config.toml
model = "image FSQ autoencoder"
dataset = "made-up road signs on poles"
train_examples = 245000
image_size = 32
crop_scale_min = 1
horizontal_flip = false
color_jitter = 0.1
bottleneck = "fsq"
downsampling_factor = 8
encoder_arch = "resnext"
encoder_norm = "batchnorm"
encoder_activation = "gelu"
encoder_depths = [2, 2, 4, 2]
encoder_kernel_size = 3
encoder_stem = "single"
encoder_avg_pool_shortcut = false
encoder_widths = [256, 384, 576, 864]
loss = "mse"
latent_channels = 5
decoder_norm = "groupnorm"
decoder_activation = "relu"
decoder_weight_standardization = false
decoder_channel_attention = "eca"
decoder_widths = [64, 64, 128, 256]
decoder_blocks_per_level = 2
decoder_block = "basic"
decoder_attention = false
decoder_upsampling = "nearest_conv"
levels = 5
init = "small_normal"
residual_init = "none"
optimizer = "normuon"
muon_scale = "match_rms_adamw"
learning_rate = 0.0048
momentum = 0.95
nesterov = true
orthogonalizer = "newton_schulz_5"
adamw_lr_other_params = 0.00081
max_steps = 3600
batch_size = 64
epochs = 0.9
lr_schedule = "cosine"
final_lr_fraction = 0.01
warmup_steps = 360
weight_decay = 0.2
adamw_weight_decay_other_params = 0.01
Rows from block 6 of the encoder of a small image FSQ autoencoder, named by matrix and row number. Rows with one number belong to one channel. Each number is 128 + 32 x the weight over its row's rms, rounded and kept within 0 to 255. All counts start at 0. After the name is the row's rms in percent of the matrix's.
After each channel's rows are labels from the 100 images, of 14976, where the channel reaches its highest value: "lies over" is the class under the peak. Only what is clearly more common there than usual is listed. The data: made-up road signs on poles.
# convs1: grouped (4 groups) 3x3 conv (encoder.blocks.6.convs.1.weight, 288x72x3x3, each kernel summed), inputs within the group 0-71
# convs2: expand pointwise conv (encoder.blocks.6.convs.2.weight, 576x288x1x1, transposed), outputs 0-82

convs1.208 118 [144 101 158  89 126 150 126  69 143  95 128 127 127 151 167 161 183 117 142 171 124 155  77 134  97 142 129 139 129 127 160  69 119 187 125 166  71 169 101 206 150 193 106 155 149 119 105 150 128 105 114 171 153 128 136 170 175 143  87 125 167 142 105  41 123 154 158 134  82 123 150 120]
convs2.208 102 [137  71 116  88  82  75 134  90 118 145 106  74 144 114 147  62 124 125 103  66 110 131 111 121 140 119 195 110 164 100 105 103 164 105  88  92 136 118 128 137 137 112 101 106 124 146 175 134  87 131 143 109 119  94 108  98 110 108  94 120 139 137  79 104  92 105 129 169 125 108 161  80 114 161 103 145 134  82 149 143 149 161 119]
lies over: backdrop

convs1.136 091 [101 185  75 130 128 167 124 157 143  77 140 136 110 121  77 171 122  98 164 131  95 142 107  96 108 129  63 119 166 114  98 138 120 100 171 168  95 157 171 122  87 157 155 145 121 162 118 135  93 137 135 130 122 229 126 118 143 136 127 179 107 225 137 120 118 111 125  94 107  95 103 182]
convs2.136 103 [162 106 202 100  97 121 120 132 107 135 113 141 122 107 164 106 214 113 125 164 145  88 169 187 114 164 125 110 129 110 120 115 123 165 162 102 138 184 175 101 149 110  96 141 126 148 133 107 184 160 184 104 162 131 118 148 125 143 138 172  89  96 136 137 171  81  99 115 184 123  78  57  81 189 107 115  92 107 113  84 112 144 161]
lies over: face; symbol

convs1.114 111 [187 187 143 143 122  99 125 172 173  50 105 133 106 101  90 154 137 102  86 131  97 133  95 124 155 114 127 108 201  98 146 141 152 130 152 118 107  62 123 169 111 145 106 175  81 146 107 170 120 140 169 183 100 109 105 129 130 139 109 113 113 167 134 193  99 144 111 101  89 103 140 199]
convs2.114 101 [ 90  32 194 133  52 131 109 117 147 156 105 150 120 100 126 106 147 108 104 127 165 103  88 151 132 133  84 136 153 117 125 118 129 150 118 176 139 120  91  94  67 132 142 115 165 107 126  66 151  99 163  88 198 198  82 121 126 183 123 154  84 124 124 125 146 176 182 182  91 116  68  79 131 147 117 138 161 122 121 126 145 136 149]
lies over: face

convs1.155 101 [150 106  83  66 130  89 152  73 115  86  90 136 121 130 174 148 124 118 105 202 137  87  77 152 127 112 125 151 115 119 158 122 121 102 155 102 103 123 112 109 114  89 224  93 158 136 105  94 132 181 152 180 100  84 102 150 160  95  73  85 128 138  98  87 176 125 114  94  96 107 129 119]
convs2.155 096 [134 173 150 115 108  91  41 127  89 117 137 115 127 116 156 112 100 112 163 176 120  81 121 120  88 190 106 136 124 185 153 126 135 149 121 103 132  98 177 146 100  82 118 110  88 142  92 114  78  57 153 184  82  92 143 167 152 159 122 110 112 123 129 105 111 112 186 132 114 134 171 121 160  88 122 144 126 142 150  76 144 124 139]
lies over: face

convs1.167 109 [133 125 153 138 175 164  77 179 171 118 122 150 107 118 160 153 167  76 125 116  88 135 147 128 150 175 162 175 135 144 144 115 158 169  82 124 142 114 132 149 129 160  87  80 129  77  99 101  83  92 108 156 203 181 137 163 113 114 123 163 126 127 192 106 106 164 157 130 104 149 214 111]
convs2.167 097 [ 88 150  50 122 131 108 154  81 136 151  94 167 138 145 115  76 148 105  85  77 140 109 121 111 181  65 115 116  99  91 116 104  97 172 111  81 142  94 122 135 106 124 169 149 110 149 171  55 119 152 102 101 128 156  58 125  74 209 131 123  63 161 174 131 135 139 160 137 124 114 158  82 161 164  99 136 171  66 138 109 162  80  97]
lies over: backdrop

convs1.22 087 [ 80 124 142 115 163  81 143 107  50 128 124 116 145 132 131  61  51 120  94 118 177 100 113 175 124 105  67  69 124 134 118 121  87  95 118  82 140  69  58 157 127 106 125 108 171 115 118 127 100  79 154 110 126 124 158  96 169 156 124 105 160  91 123 166 161 142 118  96 137 144 165 154]
convs2.22 111 [179 183 144 109  96  93 108 130 130  98 149 109 140 107  98 151 125 115 118 205  84  94 132 147 133  87 103 104 184 156 138 125 168 159 139 112 125 162 108 141 123  73 151 127 150 150 129  87 147 131 153  85 175 120 152 126 144 160  83 110 114 114  99 114 166 111 117 115 157 112  90 160  99 177 111 148 150  90 178 167  95 137  86]
lies over: rim

convs1.86 111 [116 119 118 118 172 159 172 130  72 199 107 138 150 177 152 103 143 138 153 148 101 108 156 149 102 164 137 136 113 163 124 127 121 155  80 138  76 206 156  72  95 174 146 125 165 113 157  74 174 143  78 106 149 128 170 157 139 112 132  94  87 172 164 140 181 155 153 163 164 169 133 112]
convs2.86 090 [ 96 141 126 142 128 153 164 155 165 154 152 145 145 106 247  94  87 150  64 102 134 141 118 140 158 151 134 178 151 150 111 131 106 181 120 116 108 160 136 118 103  91 117  96 164 130 195 129 161  87 134 160 128 135 182 201 151 125  78 106 122 114 120 159 150 121 178 156 143 161  86 171 151  93 130 142 114 124 156 143 176 117 139]
lies over: backdrop

convs1.161 087 [118 129 143 152 182 126 121 206 123 135 121 122 154 134 138 126 131  86 113 162 115 125 161 133  93 153  96  71 176 128  71 195 115 114 139 143 163 116 141 125 111 103  78  74 113 124 140 176 161 129 140  90  15 108 125 111 110 117 160 145 147  85 120 177  86 109 138 129 177 138  73 147]
convs2.161 092 [114  99  78 154 134 206 139 163 147  89 107  73  60 131 152 145  90 149 145 149 141 159 121 145 120 137 138 119 158 187 144  96 182 107 187 196 158  77 138  87 164 177 150  90 171 135 128 160 113 114 194  91 129 141 107 112 131 183 162 121 171 114 121 104 149 126 172 170 125 145 131 116  99 152  90 120 121 136  98 190 143 140 190]
lies over: backdrop

convs1.74 105 [111 117 119 144 123 111  97 175  95 107 171  61  58 112  81  84 153 134 122 165 180 183 120 121 166 130  72 111 100 147 114 107 118 125 135 153 100  77 137 104 122 150 134  91 140 156  85 116 180 109 116  65 105  93 164 129 119 137 121 178 117 110 105  90 131  59  64  99 106  99 153  94]
convs2.74 102 [177 191 101 127 147 100 123  80 124 138 153 184 193 135 143 170 105 166  89 128 153 171 200 142 134 132 160 167 173 197 105  94 111 142 121 116 150 145 107 182 168 131 146 191 110 144  99 110 121  93 102 149 128 117 132  94 103  69 139 111 107 142  99 123 122 130 119  78 114 107 162 139 154 174 173 109 182 164 118 169 162 139 128]
lies over: rim

convs1.228 120 [103 125 107  69 175  84 132 135 109 174 172 112 114 114 124 111 172  86 162 102 105 110 134 130  81 169 122 122 133 104 115  63  88  84 106 145 101 137  67 161  84 147 176 123 131 176 170 162 136 103 200 141 135  67 142 111 126  81 139 166 114  95 113  92 133 174  86  94 172 122 137 105]
convs2.228 100 [129 124 100 114 107 140 167 117 111  90 106 130 130 183  97 198 100 115 165 122  81 165 131 133 148 107 161 111 122 118  78 113 107 113 153 113 113 157 104 126 129 162  97  68 144 103  92 139 168  91 100 120 110 132 153 148 165  99 150 122 113 171 104 157 115 148 127 133 174 179 157 117  82 133 150  96  98 124 208 181 136 103 123]
lies over: backdrop

convs1.123 094 [155 138 115 141 139 109 100 123 172 110  97 162 164 105 141 147  90 124 144 103 111  60 120  86 135  70  79 122  90 115 139  99  89 124 113  96 120 140 176 172  86 167 151 150 157  87  47 154  70 139  97 129  63 115 164  95 131 101 106 121 146 193  67 100 101 104 132 139 180 134 123 113]
convs2.123 096 [105 141 131 136 119 113 154 115 125 141 149 159 116  98 136 125  68 140 131 107  60 101 129 131 131 130 101 117 151  92 133 113 103 116 140 203 126  94 150 134 121 132 103 140 142 150 117  89 136 199 132 115  48 139 141 119 197 161 129  95 182 144 109 115 129 127 141 161 135 162 126 123 133 170 176 113 157 171 171 137 100 111 158]
lies over: face

convs1.105 103 [112 150 117 175  79 114 109 129 157 159 123 160 123 112 107 163 114 124 152 111 107 106 118 100 169  95  68 165 190  99  82 156 158 112 131 100 146 114 121 119 163  93 156 117 212 170 108 184  81 135 105 119 120  96  81  88  69 168 116  70 163 120 104 145 125 186 153 146 157 126 171 101]
convs2.105 096 [173 128 174 116  97  59  91 139  93 112 194 114  87 161 127 182 129 175 131 174 158 139 136  91  72  99 143 153 142 128 156  76 106 143 158  85 137 116 198 111  89 103 134 169 127 121 135 132 171  97 130 195 134 144 132 174  70 118 157 156  84 195 120  95 124 108  96  77 137  74  88  76 142 109 149 137 101  79 115 139 156  37 117]
lies over: face

convs1.79 107 [ 87  74 125 136 129  70  97 128 119 179 124 141 124  87 176 109 136 135 104 101 110 123 124  84  85 126 120 111 146  94 141 145 111  83  95  79 132 178 110 204 103 132 144 159 173 140  86 152 148 144 122  75  93  55 105 111  79 154  79 127  88 136 126 153 102 133 165 210 137  98 151 126]
convs2.79 099 [110 132 131 169 142 106 112 110 116 111 148 128  68 125 166  84  95 151 104 147 100  91  69 107 132 152 119 184 143 147 106 133 145 181 109 125 109 160 123 117 157 160 140 145 113 134  68 177 123 150 172 128 141 161 122 143 143 136 132 120 140 194 107 125 113  55 135 141  96 105  97 157 120 147 130 136 117 140 121 170 145 156 162]
lies over: face

convs1.36 105 [ 90 141 150 131  96 153  99 122  99 174 173 116 143 107 129  80  69 134  99 182 141 142  99 146  87 120  87  99  65 106  25 101 151 133 113 142 170  75  73 192 159 137 120 118 138  81 131  65 107 152 135 144 113  97 146 137  97 117 150 110 104 111 139 162 161 118 113  81 157 126 155 131]
convs2.36 103 [ 93 173 103 110 100 131  87  80 143 153 146 117 164  96 150 104  54 165 127  94 125  92 136 153 139 157 104 120  88 169 164 107 124  89 103 157 142 120 165 157 170 134 150 120 119 128  73 131 118  92 148 156 104 106 129 126 184  54 103 179 160 136 123 133 124 178  79 189 125 166 126 177 145 130 183 126 108 113 127 144 108 152 142]
lies over: face

convs1.113 092 [126 123 125 126 108 105  67 171 133  85 155 149 127 117 142 106 112 196  70 143 146 143  89  76  79  85 107 126 121  79  97 169 124  74 152 136  83 112 122 164  95 135 109  78 139 171  94 134 124 142 146 131 130 106 118 106  80 109  66 185 106 179 124 115  88  71  69 162 148 129 104 158]
convs2.113 096 [114  57  95  90 124 139 157 129 109 141 183 165 196 165 123 142 161 207 118 140 166  69 180  89  68 105 125 115 149 144 126  97 131 139 131 164 159  94 162  89 152 131 114 126 113 143 129 117 130 159 113 114 160  98 143  78 194 113 106  85 178  88 148  82  61  71 161 126  88 166 123 117 127 172 163 106 178 138 141 173 131 136 165]
lies over: face

convs1.19 088 [ 89 126 140 139 113 125 177 117  62 134 134 111 151 168 134  79 107 108 134 106 177 136 181 121 129 152 100 108 114  63  16 108 136 146 155 152 164 123 141 117  95 109 156 121 108 105 150  90  59  76 130  75  99 109 130  65 107 149 118 103 104 140 151 127 153 115 116  81 115 111 187 146]
convs2.19 110 [103 143 148  62 115 121 105 105  99 104 114  83  81 108 163 105 121 139 181 152 121  98  57 114 109 144  98 113 132 118 101 142  95 102 109 137 176 120 129  52 129  96  95  87 143  82 163 172  73 144 142 134  74 133 139 122 127 120 130  59 166 129 143 147 164 159 133  64 163 127 110 158 143 139 177 102 127 166 169 113 141 192 198]
lies over: face

convs1.6 095 [184 168 135 149 158 214 147 165 201 136  96 194 114 145  96  59  86 127 118 170 114 129 103  96 158 112 187 127 115 107 109 162 129 131  67 145 129 133 119 146 136 145 185 188 104 131 125  79 135 145  93  83 141 113 130 115 116  73 170 128 127 147 117 129 120 130  74 118 156 131  97 109]
convs2.6 117 [152 124 147 110  99 100 129  99 123 143 106 116 136 134 119 109 157 132  86 121 126  90  67 150  48  99 135 126 167 153 153 163  66 106 130 173  71  93 156 143 101 166 158 102 108 106  97  79 171 133 108  83 166 115 144 124 110 159  99 113  97  94 106 153 130 136 177 120  54 115 111 135 117 138 186 201  48 152 159 135  65 105  97]
lies over: backdrop

convs1.121 080 [174  95 140 126 155 141 138 134 109 137  79 161  87 151 170  97 119  74 138 132 124 124 103 152 137 111 124 102 120 135 125  98 134 160 148 145 143 220 179 129 131 156 192 201 119 146 123 161  86  99 105 142 150 169 154 174 165 110 189 102 153 155 116 147 196 124 105  57  83 147 129 153]
convs2.121 098 [123 106 149 178 148 137 110 114 189 101 129 188 165  84  98 116 144 148 118 137 165 133 101 158 141  99 126  93  99 136 118 164 129 146 130 136 172 177 106 127 103 165  87 162 176 161 148 199 180 142 150  89 116 149  82  81 104  80  93 137 109 149 147 152 197  62 165 116 162 114 108 166 133 152 152  71 135 131 120 165 137 133  82]
lies over: backdrop

convs1.216 114 [151 144 185  89 125 133 154 143 102 113 169 223 156 116 107 136 142 152 125 114 140 139 155 133  82 119  97 186 150 147 103  91  86  69  83 122 116 119  59 112 193 129  98 138  41 137 105 110 125  90 130 139  92  78 130 113  94  78 113 105 159 118  96 112 105 135 130 111 120 161  81 139]
convs2.216 099 [138 142 136 135 143 151  54 138 143 117 122 128 119 127 172 156 118 131 139 111  88 157 112  72 153  87 129 154 155 199 152  90  95 161 136 125 102 119 161  89 164 103 157 116 162 133 129 164 120 146 155  76 178 123 155  97 164 145 120 162 106  58 142 143  88  95 130 136 171 110 105 134 134 143 167 115 133 115 122 136 125 148 169]
lies over: face; symbol

convs1.48 106 [194 112 133 119 137 139 172 123  97 105 172 129 101 146 117 132 154 134  97 107  73 100 129  81 145  98 172 136 183 181 135 169 153 115 136 119 139 153 118 143 106  70 128 126 203 151 146 136 105 146 129 175 173  93 145 147 132 144  81 170  63 149 142 192 157 108 160 157  66 165  85  99]
convs2.48 090 [110 118 164 112 123 112 124 137 140 159 172 129 110 144 123 137  73 137 153 115 144 186 135 110 139  80 142 153 154 124 134 118  96  95 160  83  82 149  89 131  99 111 131 131 137 121 100 122  97  85  73  90 106 153  63 148 136 146 134 148 173 180 156 114 102  70 155 102 144 166  84  97 102 169  77 102 137  97 155 178 146 167  63]
lies over: backdrop

convs1.117 094 [129 168 144 120  88 115  82 176 144 121 146 144 112 123 124  94 161  74 109  95 106 155  97  86 160 120  77 120 123 125 117 141 115 109  80 164 122 133 198 210  99 117 148 114 147 136 100 160 106 144 160 193 100  82 141  98  94  84  90 170 105 180  74 122 100 154  92 111 109  96 180 143]
convs2.117 094 [ 69  23 122 105  96 173 127 204 172 147  96 145 167 181 128 133 178  99  70 132 156 134 133 152  90 125 130 141 133 121 103 222 142 170 127 130  85 175  86 103 109 158 104  99 105 148 149 106 124  80 107 143 145 116 126 196 141 149  82 160 163 127 117 143 133  55 140  73  64 146 121 127 150 160 139  97 120 134 114  84 156 106 152]
lies over: face; symbol

convs1.63 097 [ 68  95 157 120 123 162 120 118  53 166 175 106 145  82 112  84 113 153 164 140 203 140 149 146 149 111  65  91 103 159 151 142 202 132 178 141 171 126 134 146 168 140 151 106  70 139 145 104 133 120 181 107 139 128 140 173 106 100 117 104 148  93 110 148 138 164 171  83  80 126 123 140]
convs2.63 126 [131 118  92 130 184  79 140 155  94 109 158 120 161 143 112 147 174 140 113  93 129 155 185 149 142 124  89 103 111 144 160 134 160 113 138  77  99 160 178  98 117 140 119 147 128  53 109 182 158  75 145 115 124  96 141 101 136 177  95 161 131 161 135 156 144  98 113 114  79  77  97  61 145 108 147  91  84  97 111 121  20 147 130]
lies over: face; symbol

convs1.142 095 [132 136 134  99 167 142 155 143 140 114  88 177 138 172  99  91 122  97  96 120  99  70  85 133 112 180 199 139 112 163 140 108 154 136 147 111 160 154 171 132 150 158 134 155 146  77 139 138 138 176 123 112 139 159  99 165 152  53 166  45 118  99 167 134 162  87 103  84  67 148 122 108]
convs2.142 094 [184 136 177 131 113  87 125 147  82 164 132 132 136 116 126 163 124 175 127 147 111 162 145 157 110 119  98  93  62 178 119 124 153  98 129 122 117 174 170 125  86 118 120 140 110 117 110 157  87 129 104 127 175 138 154 111  89 119 118 184  94 129 181 170 153 117 155 155 146 148  91 148  82 176 135 108 148 169 167  72 171 101 125]
lies over: backdrop

convs1.75 099 [177 158 116  99 104 114 129 163 176 133 121 152  42  79 138 103  88  82 156 143 121 146 114 108 109  97  98  74 131 148 172 116 101 117  91 113 146 146 179 152  97 129 145 128  91 182  94  90 108 111 164 168  95  48 171 127 137 138 120 157  83 126 123 190 117 122 140 113  55 123 141 144]
convs2.75 097 [121 117 127 183  93 134 118  52 154 168  91 109 139 185 118  89 155 117 113  99 164 141 123 123 148 120  99 137  91 188 148 164 102  88  62  66 128  77 134 150 137 152  99 141 117 175 142 107 175 107 137 148 205  83 102  95  82  66 164 134 170 152 111 122 115 120 136 148 107 119 139 133 130 129 115 118 152 188 127 109 114 114 122]
lies over: rim

convs1.278 107 [108  96 146  99 168  95 119 169 147 160 156 113 125 117 147 116 205 123 176 127 102 119 155 136  99 179 104 164 143  70  98  46 121 108 126 127 127 137 131 171  38 136 162 139 154 157 162 150 146  80 202 153 141 110 118 137 161  96 143 142 120 111 149  78 150 137  78 101 180 108 130 139]
convs2.278 099 [157 129 173 108 129 196 125 136  92 111 124  76 111 113 117 166  78 102 156 139 179 140  78 137  87 138 136 149 102 189 129 140 116  88 141 143  87 102 147 141  77  83 151  73 203  96 136 146 107 147 129 198 140 133 102 146 176 158 152  92 153 120  58 147 124  52 169 124 119 121 151 121  81 147 132 137 161 187 164 138 116  60  76]
lies over: backdrop

convs1.107 085 [118 114 120 157  80  79  80 131 136 154 150 122 124 105 178  94 129  82 136 158 107 129 156  84  92 128  51 148 137 120  80 140  99 148 174 136  69 192 135 172 116  75 135 185 165 129 119 113 100 153 153 105  99 112  82  77  97 110 102 139  96 174 104 182 137 105 150 144 170  81 123 146]
convs2.107 100 [128 102 104 120 205  74 179 135 119 151 155 161 105  91 100  94 122  97 165 149 109 110 115 193 133 157 119 117 190 113 122  92 101 149 101 106 159 150  97 159 114 119 120 169 202  71 111 127 125 104 104  82 121 133 149 137 126 173 118 109 157 100 165 144 140 124 151 109 171 136 119 134  89 158 174 172  80 114 123 144 169  94 121]
lies over: face; symbol

convs1.20 091 [ 91  77 150 150  86 163 132 108  83 180 161 149 142  93 142  76 114 101  92  92  58 146 109 137 114 134  76 127  94 103  82  81 125 139 142 121 119  76  96 144 150 151 129  81 145 107 151  85 109  78  96 122 135 141 144  79 135 156 101 109 117  50  90 142 114 122  52  98  82 143 139 133]
convs2.20 116 [187  63 149 154 183 139  79 148 103 129  72 137 134 115 109 171 121 141  75 112 123 118 126  94 140 125  76 122 173 132 139 188 139 126 120 173 110 132  85 122 118 145  98 115  83  51 141 127 198 156 159 111 103 150 130 159 148 103 117 166  81 119  94 118 129 127 149  85  73  93 124 105 110  95 133 166 123 118 162 144  70 103 127]
lies over: face

convs1.44 127 [ 62 118 160 138 100 133 101 140 153 173 138 112 114 177 119 157  71 118 146 159 162 114 141 176 114 158 194 135  92 154  94 103  96  90 136 170 132 147  62 139 136 121 119 136 137  83 146  72 142  85 106 107 123 124 127 102 184 174  78  62 145 154 127 184 146 147 134  85 184 105 124 165]
convs2.44 096 [126 143  60 115  93 131 127 144 124 152 136 131 113 119 154 171  82 166 130  50 139 143 170 110 124 149 139 143 104 129 108  95 129  98 177 101 137 202 163 136 182 156 156  90 117 131  66 170 129 123 108 111 148 110 201  75 144 107 118 110 137 119 143  75 108  99 120 141  80 158 103  67 124 113  96 169 107 115 162 187 167 125 219]
lies over: face

convs1.285 117 [126 124 165  89 158 109 149 168 117 181 144 121 105 108 159 132 156 125 151 123  97 138 163 118  99 187  58 144 155 128 112  87 108 108  95 129 144 109 117 192  81 175 161 116 141 173 173 122 142 130 197 126 155 108  81  95 175 104  90 170 113 127 101 117 166 145 100 164 185  77  88  83]
convs2.285 104 [100 168 108 153  83  99  83 130 162  97 121 109 156 127 123 148 142 118 111 165 164 139  95  90 125 129 100 191 158 140 122 124 138 124 152 138 145 111 131 118  82  81 173  96 108 185  95 165  68 148 115 135 181 181 149  90  88 201  85 123 143 155 152 160  65 143  68  81 133 125  80 176 116 131 126 135  83 163 154 149 118 104 177]
lies over: backdrop

convs1.186 108 [ 87 105 148  53 152  88 105  75 150  93  90 112 130 102 128 122 156 153  93 144 121 161  61 156 134 136 102 101 131 132  78  94 125 125 122  66  69 148 123 137 123  95 174 100  77 100 123 126 195 135 129 124 120  89  94 125 168 121  77 151 127  78  61  98 165  98 137 159  86 118 116 103]
convs2.186 092 [123 139 111 130 125  90 157 142 186 152 152 139 149 150  92 140 113 107 119 115 101  81 122  76 190 127 110 146  91 134 100 100 142 142 143 151 176 184  96  96 132 148 116 162 162 163  88 160 137 126  78 160 103 105 181  98  93 171  89 154 135 203 137 153 137 149 105 104 162 181 106 161 139 137 141 139 134 148 152 187 145 131  90]
lies over: face

convs1.58 091 [188 125 140 139 154 132 153 169  76  67 117 170 108 144 116 145 178 138 112 160 110  91 117 137 130  96  87 159 175 151 159 181 166 177 127 138 168  71  88 159 130  78 152 123 140 178  99 141 118  82 139  51 119 163  88 103 125 139 118 162 126  98  95 118 136  86 179 170 102 151 150 120]
convs2.58 097 [ 72 115 104 157 119 180 180 183  96  97 118 174 123 143  87 100 158 183 104 164 112 100  83  77 108 163 148 134 106 180 144 150 125 127 144  49 166 101 163 138 154 119 164 186 102 168 127 123 145 147 115 164  57  94 152 139 108 113 190 118 150 115 145 119 135 141 119 147 162 175 139 128 147 124 133 148 132 187 101  76 103 125 141]
lies over: backdrop

convs1.118 089 [134 191 126 107 147 114 144 137  81 100  55 134  87 127  93 151 126  66 172 165  99 118 123 160 154 186 129  83  90 158 114 125 138 128 157 127  90 157 133 150 135 120  74 123 157  80 157 130 127 177 108  98 117 154 133 165 121 127 172 132 179  85 164 121 151  61 165  57  91 113 110  98]
convs2.118 099 [139 117 150  96 103 121 135 138  79  83  85  92  59 114 103 149 137  83 125 144 134 163 124 141 115 148 145 109 110 121 119 140 147 128 124 134  84 169 140  98 128 144 208  61  68 145  85 154 109 138 128 118  85 145 104 171  95 149 174  71  91 119 173 115 175 165 140 172 170 160 164 141 101 188 165 101 152 130 198 169 125 117 135]
lies over: backdrop

convs1.207 107 [ 72  84 110 119 160 145  97 105 225 155 111 157  79 149 166 133 172 123  97 190 131  89 128 100 103 183 131 103 130  94 127 126 136 120 130  95 146 126  93 105 122  53 134  60 114  79  96 122 115 101 142 156 188 117 152 114 126 106 102 142 136  85 138 144 108 197 130 137  76 109 126 129]
convs2.207 098 [108 124 138 151 132  88  85 139 112 101 153 122 110 113 143 101 136 112 142 109 112 121 133 158 126 138  77 160 119 152  68 130  66 145 106 161 145  93  64  77 161 168 112 159 121 133 126 147 115 144  86  89 168 152 166 141 152 125  70 169 131 140  96 124 120 133 119 152 102 127 143 113  90 116 140 194 111  62 114 123 106  63 105]
lies over: face

convs1.17 092 [171 136 138 159 174 126 107 148 100 152 104 127  74 112  81 113 121 154 147 197 156 128 121  95 111  34 137 106 114 152 116 192 132 148 104 130 167  55  60 143 138 124 116 158 131 180 149 137  85 123 114 132 171 166 157 111 131 122  97 147  64  56 131 141 147 130 104  84 117 139 121 120]
convs2.17 103 [108  33  86 140  74 169 109 163 199 126 139 148 109 124 144 173 172 140 139 127 112 120 121 170 111 142  84 151 150 201 113 131 174 131 149 148 115 153 104 150 104 182 103 142 148 158 141 103 142  77 113 131 151 131 192 155 117 107  69 110 118 145 118 152 110 159 137 186 143 137 160 116 139 134 175 121 170 137  97 148 179 157 120]
lies over: backdrop

convs1.92 100 [ 97 130  80  88 100 113  90 148 161  96 107 147 132 108 115 161  65 109 191 131  94 109  70 120 155 164 103 125 187 155 119 144 172 161 126  93  79 143 145 147 158 103  75 123  91 177 118 137  90 108 172 122 121 112 102 112  87 143 107 161 159  81 101 165 169  77  70 155 130 105 132 177]
convs2.92 095 [196  81 104 107 162 143  60 104 173 100 116  57 106 126 191 132 137 110 169 106 121 143 153 154 141 138 112 151 133 121 100 117 159 112 122 107 133 160 137 206 211 149 121 126 114  71  97 117 147 133 190  79 147 138  83  81  74  96 140  78  66 159 129 125 137 139 108 204 144 123 157 141 129 138  93 165 120 181  52 113 118 115 129]
lies over: backdrop

convs1.286 115 [118 158 107 117 117 192  98 112  95 103 102 120 111  96 151 126 134 115  74 121 101  65 106 167  83 140 132 110 109  82 142 149 172 201 101  92  88 102 129 129 147  66 102 118  82  94 108  95 134 194 103 117  84  56  84 123 163 102 148 108 122 137  97 139 100 122 172 138 141  95 105  75]
convs2.286 098 [178  73 126 180  77 146  91  94 123 104 142 113 121 118  94 151  87  93  94  52  76 158 131 105 140 114  86 104 175 132 109 100 160 127  85 101 132 150 100 150 143 228  74 128  45 141 119 134 180 127 118 174 150 124 117 128  74  65 143 147  67  81 154 127  93 154 119  90 125 171 127 101 152 128 221 154 149 140 142 145 131 158 113]
lies over: rim

convs1.7 103 [ 99  98 141 202 134 132 193 192 117 154 169  97 145 139 106  88  64 144  52 115  78  96  81 165  87 104  76  93 114  70 153  97 147  83  93 172 128 104 138 126 134 117 126  74 114  74 115 123  92 129 101 113 150  91 162 108 106 171 128  98 140 132 133 126 144 143 118 115 125 114 141 105]
convs2.7 093 [143  75  92 133 147 122 106 100 112 119 163 115 148 109 154 122 149 129 128 103 103  92 119 114 103 109 128 170 117  95 116 121 147 154 104 114 135 111 131 134 197 125 121 138 124 165 148 157  96  86 167 188 173 118  58 119 137 133 142 111  72 100 150 123 151  57 167 117 130  93 127 153  71 186 156  97 133 120 209 108 180 129 129]
lies over: face

convs1.179 121 [102 129 143 177 162 158 118 172  97 115 170 179 147 101 164 135 102 128 148  93 106 109 207 164 168 115 146 118 123 159 114 188 114  67 141 174 177  95 157  87  85  86 134 141 134  99 157 128 115 125 114 114 104 180 150 111  92 142 174 132 127  93 157 220  97 121 118 102 155 170 136 140]
convs2.179 095 [116 166 152 126 119 135  98 118 140  79 123 105  83 165 135 101 103 140 159 154 172 157 125 118 144 130  94 130 136 177 119 148  94 116 136 145 145 182 175 140  98 151 116  45 106 149  70 142 143 109 139 109 113 160 158 132 122 143 115 148 127 144 221 113  94 188  54 120  91 158 148 184 113 108 100 164 128 139 191 132 166 146  93]
lies over: backdrop